config.toml
dataset = "melodies that start on their tonic, played by one synthesised instrument"
train_examples = 26041
n_mels = 64
input = "log_mel"
task = "enhancement"
loss = "l1"
norm = "batchnorm"
block = "plain"
shampoo_beta = 0.999
merge_dims = false
Rows from block 11, named by matrix and row number. Each number is 128 + 24 x the weight over its row's rms, rounded and kept within 0 to 255. All counts start at 0. Numbers have three digits each. After the name is the row's rms in percent of the matrix's.
# conv: 3x3 conv (model.decb.1.0.conv.weight, 64x128x3x3), inputs 110-120, a 3x3 kernel for each
conv.0 132:142116122126109154109130123096129136096107146118111136106123115156145132167109095118148117155132135135126116100134137153123121118126151160115122047123137112137118153134127118116120190122088142138113094121133129137141067158155174098120170083160134132130083121145170143117161144114082129162144145118
conv.1 087:144143141103063149139162150139164123131153078166126124093134093129161109119152099121101118080138147128088147185119122100079124139038148124122084122138090127148104144139118127140131117160168132128118137134169117115179120099106126095120126123099121101107116107141104105146043161153157136092140087077
conv.2 082:123152138204143109112151115111136128146073119113080127126113116140093086106108129100118150127123171125149139106139164255125077088149161101149111142127120132135120159126086094166119100173137130090139124119147148177145145125135128070153152146124074148172220079123093133115094115082073084102144100108
conv.3 072:125116116104169125123128141113128115134169097117166094157132115142139158114144113123114140161108132124121143127111148109214108122072138160094147131107138143083146123165131108135164067149106115151112096126094128175128141072103180185083039139115137054127140142137134122170122122121127095137156123135
conv.4 114:117114099102122123162134117119102125113111107151151084131172117136128127112096127148118139104131123102126126093103103151086129125122122097141155088141213142119091146126131125123120098125140091078145071123108114146046071079150131123137116111113141126113132087116150129129184152146172150118113164108
conv.5 098:078106135130081104165139131098146130073092183134085118159125135171131147142100164122123128111100111139127105104248186138000013164129070087150102108146151112110145132138131084122106137133165117162124104143141101154130080123075083103155099133124154209140106065150068121133088107069087101182122091144
conv.6 106:109138135165080142144141121127127153151085192132106135118140119093165142147131153137124141095154152117135120135128104130116132123108082138131170140120169112130170115131145121149148068095074139129154133120118107087181077030099186130165113119126169140150104105171158127118124166132125109134135128140
conv.7 111:111127137122098129113085116111116114130108121105152149117121153110068089102104120147118096127120109173134155125078109160104164142106102098102132184171136135146120169126101128138132122155154130134119142139099145097136115110136139174168159126131125125134092113133142148121118125130115147143111138132
conv.8 080:132113131102165117143120130161133143164190151138101112130150134112130124117119125121141153144123134131109129124078139172118167106117098150131127123117124116134139123102107132141140142147126129083107094130116131066121132165135074148113142105128109132127184151180119110103150111121128158094065128130
conv.9 093:114112105171113110131125139134110121114077126113123116125142151165154108095127130171172132095133096109134126124184141112112144162081139147127110132077163096112175039090141123169168184173072142110125101145109095159117186119118093068145110119129146146106144096087141142148148116129099090132114124101
conv.10 119:138110129097095131124129148116092168143157140154120127125124130157149145123135147150135126126137146105115128068158144065148142097154143140116121135118146155125089121164111116132112100117159116140117105149140110134117104048159163085134137102148153190145094134100120101170143066093129075150102029163
conv.11 132:138135120137054122126054121128119134117133158140119123098124112107084088128106141108097122113100190157132112132125129167171135139089102137122134154163159133146147102145114099098184141108108124122123131118097123098132134092157167144189125169172148113148243022133147116123146129132124147108138138125
conv.12 107:116115131186047127093116124141092107114089131098144102140081145112140142129122127122123134138131117136131135141096109111024037117131130146094086166130135149140114096118135110159131098127154153155113176162133125155129169199105125097152125136092072135122110032132131132148163142123120065203100130163
conv.13 085:154111170115154120104159097157144122149073160093112111092149102149071101176119110122108148154138120098118146079123103136152114095114106112145114157120086106147104122135119039114121108104091111137094134106124123113103094093142175089156113105088135108113106139118093122125164140137147113127127117121
conv.14 075:139144090184094099145107145130103126135082082146147113144117154131093063118159134101110133135139100056088103139140117212147106048083133148122102135144087146123153135125159140135131084211146147118136142145142117081164111120078088043106120230061104073108217096106154148191104153141128095164216169159
conv.15 103:175166117101069086120067029120125131153097076164095114094087095134121067097143135118113106150098130123114121156129105154153136127131134158124129129152119124170148113148092146154169152109161119133105134122160114123081166134170198176182219146161094095127157076130121116117129152112121131149160119137
conv.16 092:106168089088193132111077136105128153130104086152159084153102131095065115117143112109118135073095149140116140126125120101136116123093137120124088129177177089109125127133137058126143196072092134131119157120124141146129101113123079138128126141118149107146102144186124131138172131194109146069157168128
conv.17 089:118149128126144123114118119132126128103082126160136145126124111112140139104108125140130146112131137129113127140126123113117122115082116129146134114110104140156161105136126147118117171143132106131118136136128138124134143113132143133119129092106147143146116118128097103096117109142138148153129117090
conv.18 080:142147143157132108128112107081157129106111101140122107097118119138117077129134142076093147132147127141102135128138110140143160107137155130111146148169199154095089140161154111152154142150129126158108135115135133126130156121081099101126115073104154126144121118083111098069136159173119101079119120105
conv.19 076:100123118129139091166143136136154091147144170133107133101096094129140150137121101150141149131119130092115145088152120154125124173184166096116172119103102121084117102166072141145139071083186148104131115130130111135056138133150118191155168155143088152091127060145169151102081126107147132136170120188
conv.20 087:129117105098107115138129109117149138158154148158133151124075106148131146122140101082118139130129120126146144112100109144164165121167146147159155124098133143131132137115119104099109122158152147124107117091107101089137116134115101153163124160179104106122159144108135132129092110130099114110083061064
conv.21 097:142150112083111163105109146113155114167141154084102159142136106120145068134142116103081168160097111118135115136148167054056180116101136132145145205142142127129139182120149168112117134149117103124122115138098128091140153100100093143114129169149099227116113184189110157134146107116107109081103153157
conv.22 069:161100122096155096125124095101129109094128088175135155156141144090124113085135134147119146096108164134116138142144143137173161125155091136132134112142113169120118148141097131171172095110124140146130120120130096101126153165132131145092136071144076084113122107131110092109159100153143125162132120135
conv.23 087:158107123164130104149137121160143096126139126172091050141112095091113199157126108114136142092060193148095113136142120119136165134121109158104104111165143136154136131105163151127128176102047132128113135120061117101073134106155119154109136122156114137147163050162100121081144150149139111116138152100
conv.24 098:145098135167153161130159128136123134145105123098113142118106083176152079124149103184132109078093115102078105113130157157169138150061135137112137075140172164179160163149154127109121150118117125108123089137149132140137167123110131122161182092122120097122169097093123113115130127122125103115110080103
conv.25 070:107135102099166116168136132093139157096116135163107071091130178141095146115113170122132145115144130127150088133147106119166124089147089179095139154113122089136179150093162139191124103161058118094102094104121111130103130115091076142126147128159119179090100141112132153118091161163100096098081055140
conv.26 112:121134116164167155154141146112148144101135146072152160087128145163161149096120102114098116192182120153125108128144103130043122137105120121125108121100116127132109188180130174162145089149133142158135102157126120128105159131152109114119013073119101104146114171137137134086147135139127147140162126091
conv.27 137:144140124128123126159125087095132126152140154072113150104133143154125121117120148104116115116135158182128109092134146191123125069115122157113148041150134141143120166124135125147129125155129134143133110114126125101135199146107025129151090113140143141135116111137116137127090145134105133129194130101
conv.28 089:133130107185167110138137121092157089132174111173123097092146121122200135128116104101110103104136175106128132139169100133082139144101095107152135184168114128123156165160132118120111112148110132132156125119110088093118097098163151148174154133139161131122120081106121108106149129101175143131156123164
conv.29 114:128133111084122145116150126108124114081157181141120103167139102146110129106109156144115117083129173111111123126140137147085133095095118150144110134115087141150116139119121106211145062165167098139107147115116125124153073170118055142114136150117143152137102184111108142113180143119131118122148131143
conv.30 092:133159110073207130125118109142136105079123171089165129121153114088098160156099112130118113090138136116137127146144139152119205159099122165153112094096074133121132149121072099143127173132121125118109104115071125118115169162128161194133103098130126168144117146142114105131132035108135102086112126132
conv.31 099:165137118128121118132173158154108117166157125105155090107125146158096128168133138138105109134170168115125167081180110106149115115178133143161128115130075096122083126100097100093142115098204122141119151089147145119115148138079095099075133122136139120148147199115095152127134087151105144147132157112
conv.32 109:159152101152136114139136168142044101119076090118124113156073110141112149093121136145125077135127140133122115101110057157135119113163106164133156150134149110118101108113128134052193113055156150097155124148144105132132075092127202069139173103105125169137107122124115090149172135157060100163131129128
conv.33 107:101108159156152135155139129103120134052139175123097101128143097080110182162083066155147097087089140127124148141134082097146143156139133178098119169140106085128118099092170044115126169159094132134145161155106130101117092084153186136127184116098091126099099100104109117142093138143153134117118134167
conv.34 073:144135123099127120031123197139126104120096132104112129076071078195192120107145109128100136167141124114143153183151148096159099116142140154113124121118118111153127115141174141078120098153144105095122067127137127140120115086127130146098177198115212144147076176148097117120105144099152085118109101151
conv.35 103:167103125068179127071215127143148095157045104147107108091127134135169136121165123176116149173144106105120147132127162151032145141096151081142145173111130166134126140181155111143117072053202103120136110127136140117115146118100163087177163104103124120137119125102113143111147126129121130137111151129
conv.36 100:138134141093131125137123097123135125124093116134126125138154127094144159166150098113086100131150137135134143080117083124103131082116185083152135164128128205115104158099094140115105142115139149133139112078155134064149113106126119087166219163031101099114114160089107112150154110152125094138144147120
conv.37 081:116151138124191111093123157148114157117124100120138152114128158121098157160121146112114093109102109129134131130173144078133119092083106115091100229169162146101146078131118048123150179107118106118143163163140103140143089147119071178055037140181069143117134159159130154156237184221156095054164147081
conv.38 101:100126145166041167099121157130123122160130153120074142137129132128119089116098109122139160056126125133133085058136152085101122084145145134106127091103160109113146115122132132088169125075130115155121128157114143103133158101097194124141111187105138102131058079162145164143097166135134126175183087119
conv.39 111:124092152106151092119112100123097127146125114111110163149177138117095136141106129105089066171113124143148162157111152073152140179114103117135139150124189143080171120118161173113127108144120140151122126138146140138123052081126085126112107137062158138162170205165153141108124094121109062108093095121
conv.40 135:091137148138147097126114126088123135113138124152127102129107180112108131078150149118139136125120129125113129152133132068139148094146119019143127113124083138124177149142119150141143101131157124125098132137130126139147166118103137124096090115135101116142128116096139132108074124181134129096137117115
conv.41 103:158116126101117160150159159120126118098112190138138121150124121128115132120142095123128109107156136154122151094105159128119136093165119097134141154101083076140255135096128115134166121140125115107120088135150105119130101144145072093113079109145107114136128151109137148135107144113132112130114104160
conv.42 110:156141137126174121144185123125141119097139126093128148132133147134156128120111122127122109106137107132142116128146088081049152105103105112127128152112127117149107149105124121179082149110133112113128127120130108124133123134080082131095113105117133170105041204116085128112129121149126125136112118114
conv.43 119:131138123146108135128146132116126139119069145135153133119123128106102131123110140130118148081170134135117115137117129021144167076147101142126131130145133102140119115121128112092123096100128127090119115090125112134096138090150141059170121141117173132132065154092111135120121080123134104106147133099
conv.44 122:140133111140121154159111125100104180111135125112203085144121162124125132139129090159122114126133131141117140140184096145113066119133054127116123153127073148151054141157121155078142204040177127117139112153153116129127137144157117103145150094145114110088126141112108128145098162100095185108066247024
conv.45 124:086165119128149131137149132128107107145103134121156102112136149133094162130112152084113156107181110091181116105121082199121230138119111110126178088096182102142124083104120119068076179141126127105139141074106137110093131125065098126141150138148139081131143192130149134123177095157147154145118166127
conv.46 105:179093073046183187113173145167114145123143108122106121098139119136132158117114163138142159092151114135137112140087143107127148100115137111147177109129151110163184179110133157073057205115140122108116146106138144124132178109088108167094149142068096118152120178124161110136141150130100136137137150085
conv.47 089:150149136161159093140114111125137104119117112158157140127119128164102077146112116166118105130138113159106143113118086156123150144143169103136113171146059146170089122136093135147109095080115116129127134136146112143171140116146157090140154111107136101118100123095131125095138162140149163124180160129
conv.48 090:114117139094064074150168151160172074130144106138122125131094089111111123138132119098128089070118110072130177101085138161111144111119138155120079105158148134148128103134089144117152173095182126161115128164136130121134130144103111135145123125112126102114136091109102142137123142178152147151160143101
conv.49 082:091104122143183148087072148147202165152160095090082155145116153159170179108096122099133094148142123112092158085073114111201073108233119141145122143111143173086117135121141103105129106119196132128108122154103140141120111188177130145112117135147062151169158133145111121114113140075125126125125114137
conv.50 066:097135130163145128110160119093128112107110133104159117111107148100129110104126132083121137167136115112119103142106128119135122192106134137123142136094105117132088132114129143144138078121118120135149113097117165175119108175110059158132107169150079115113116116132094175106036091103107115138056131080
conv.51 097:111180107083232092175104105127118139140147048138138118110105123146092073135117156080127135117128124150099118158113167128255159125133168139145130110132099126109134144102100135172157098122185133144138107135129101111149125121168208105082114092139102152122111255081161127143107119181162110099104098131
conv.52 112:086085107116189128109139117135131106136125125123140154140168210136130165138135113175134142116070111105116137134076106095167136161113126124097141181114061151130112149123090084110153116158168122138116122082094101088101143099134154105101105125129131102123176150124149122134083125138123139119120148101
conv.53 103:156154120115152134149099073102141147126124133111110137098081153194108074121124097156124114101102107164152087143110093149128146124126173120180121084108143124152121126172102125136141176147097146143091142134125146127127172093160093199170121155158151090107164076161127158136130129178125137133153131118
conv.54 089:138124120152000113105091102131093120096127197137144129139120140110129080146146121130131104134114121138128146161183120105000098166171130101127139124118156133161163119155121170128117127058100147140129137141135118147133149168139127101097141130111139090128104017146139162120134150099104160143160143125
conv.55 054:147127146125099116128143147127130121155155208102086138114122108124127117144157118049128131154148147114151188102058134132138130178132153136111144078115103126120119126127119147130130161143112155129130090121118120126117101130131163148160101082128162121168080091075123140156071039060101137152068107107
conv.56 093:149148105081122109119129147144124107105172153128113152156096089105164163098152140113141146128129095124125115177136156094087086138114163094135139086164143096151114150171089106129119092133195126154159183145143154095141176132114102172121089166131089125126095110101146141126127146131131193157099171146
conv.57 104:108156133132141126146124151126155097117174137099146170143167141147188121113176141120150128142090123132144113149079154185000086164108151141159107112138121136129147124138096157204118185119105104126136096114148119147122091163092048203136139120131097173125240070154164120118125114102096163111085183162
conv.58 087:125148089110134132140122105136136126097118120135129131107126086121128105120092075129116120131145114147139155118137105119101103148159117144133132118132112148152106131159120111106113088073117118133128155129109121104099137139145105140130140106056133105131130104114101121105162114094116142090156168129
conv.59 125:127133113168221098114168145113170140139147116122117169144125156148133135135131123145140143072147165131118127135106122097120154119090121119111147108101123137110127120111151193159105181091108126128119131092108114068102132231096099210087088152112148115123094229145152096141112106126176117109140145129
conv.60 103:123116146145091113085105126111095131121107153089171137159135125024121127086144137117110131189115128094126131112156111122102130159151120132129145079140109079136112096144139167131078137133110141142133132139136151134130111114192141121136194109121064118141140130125122114119132130133105122131109127138
conv.61 117:120123143131141125128157095150107113108128163131124128170119101132117141114127145126116136113104088112097135150114099126113108127114160109122123125135116198121057127136123153159133084130150124129141125175125130137111106139141058100145117094134120145140161137148132138113133121129137125114132131146
conv.62 120:115117117170054108144121123123135119117124162119150137137132140126150105132120088135092125143119131085126123177170112105000108130123114081149150119102065131143125135165127129147110189037111138130113149150116134124107164161126029138123151126173119131120183000142095090100147129123072152079122205077
conv.63 079:135117148138183130121162123147101079111152125077138153138098109093141167157149149103161144116151125130161134122103166127160126069107146108175117121164142123107140141122132111142143085119127148113157098150108082130129109138115120118171064033112138106097089190108107148138200075094131110123099124144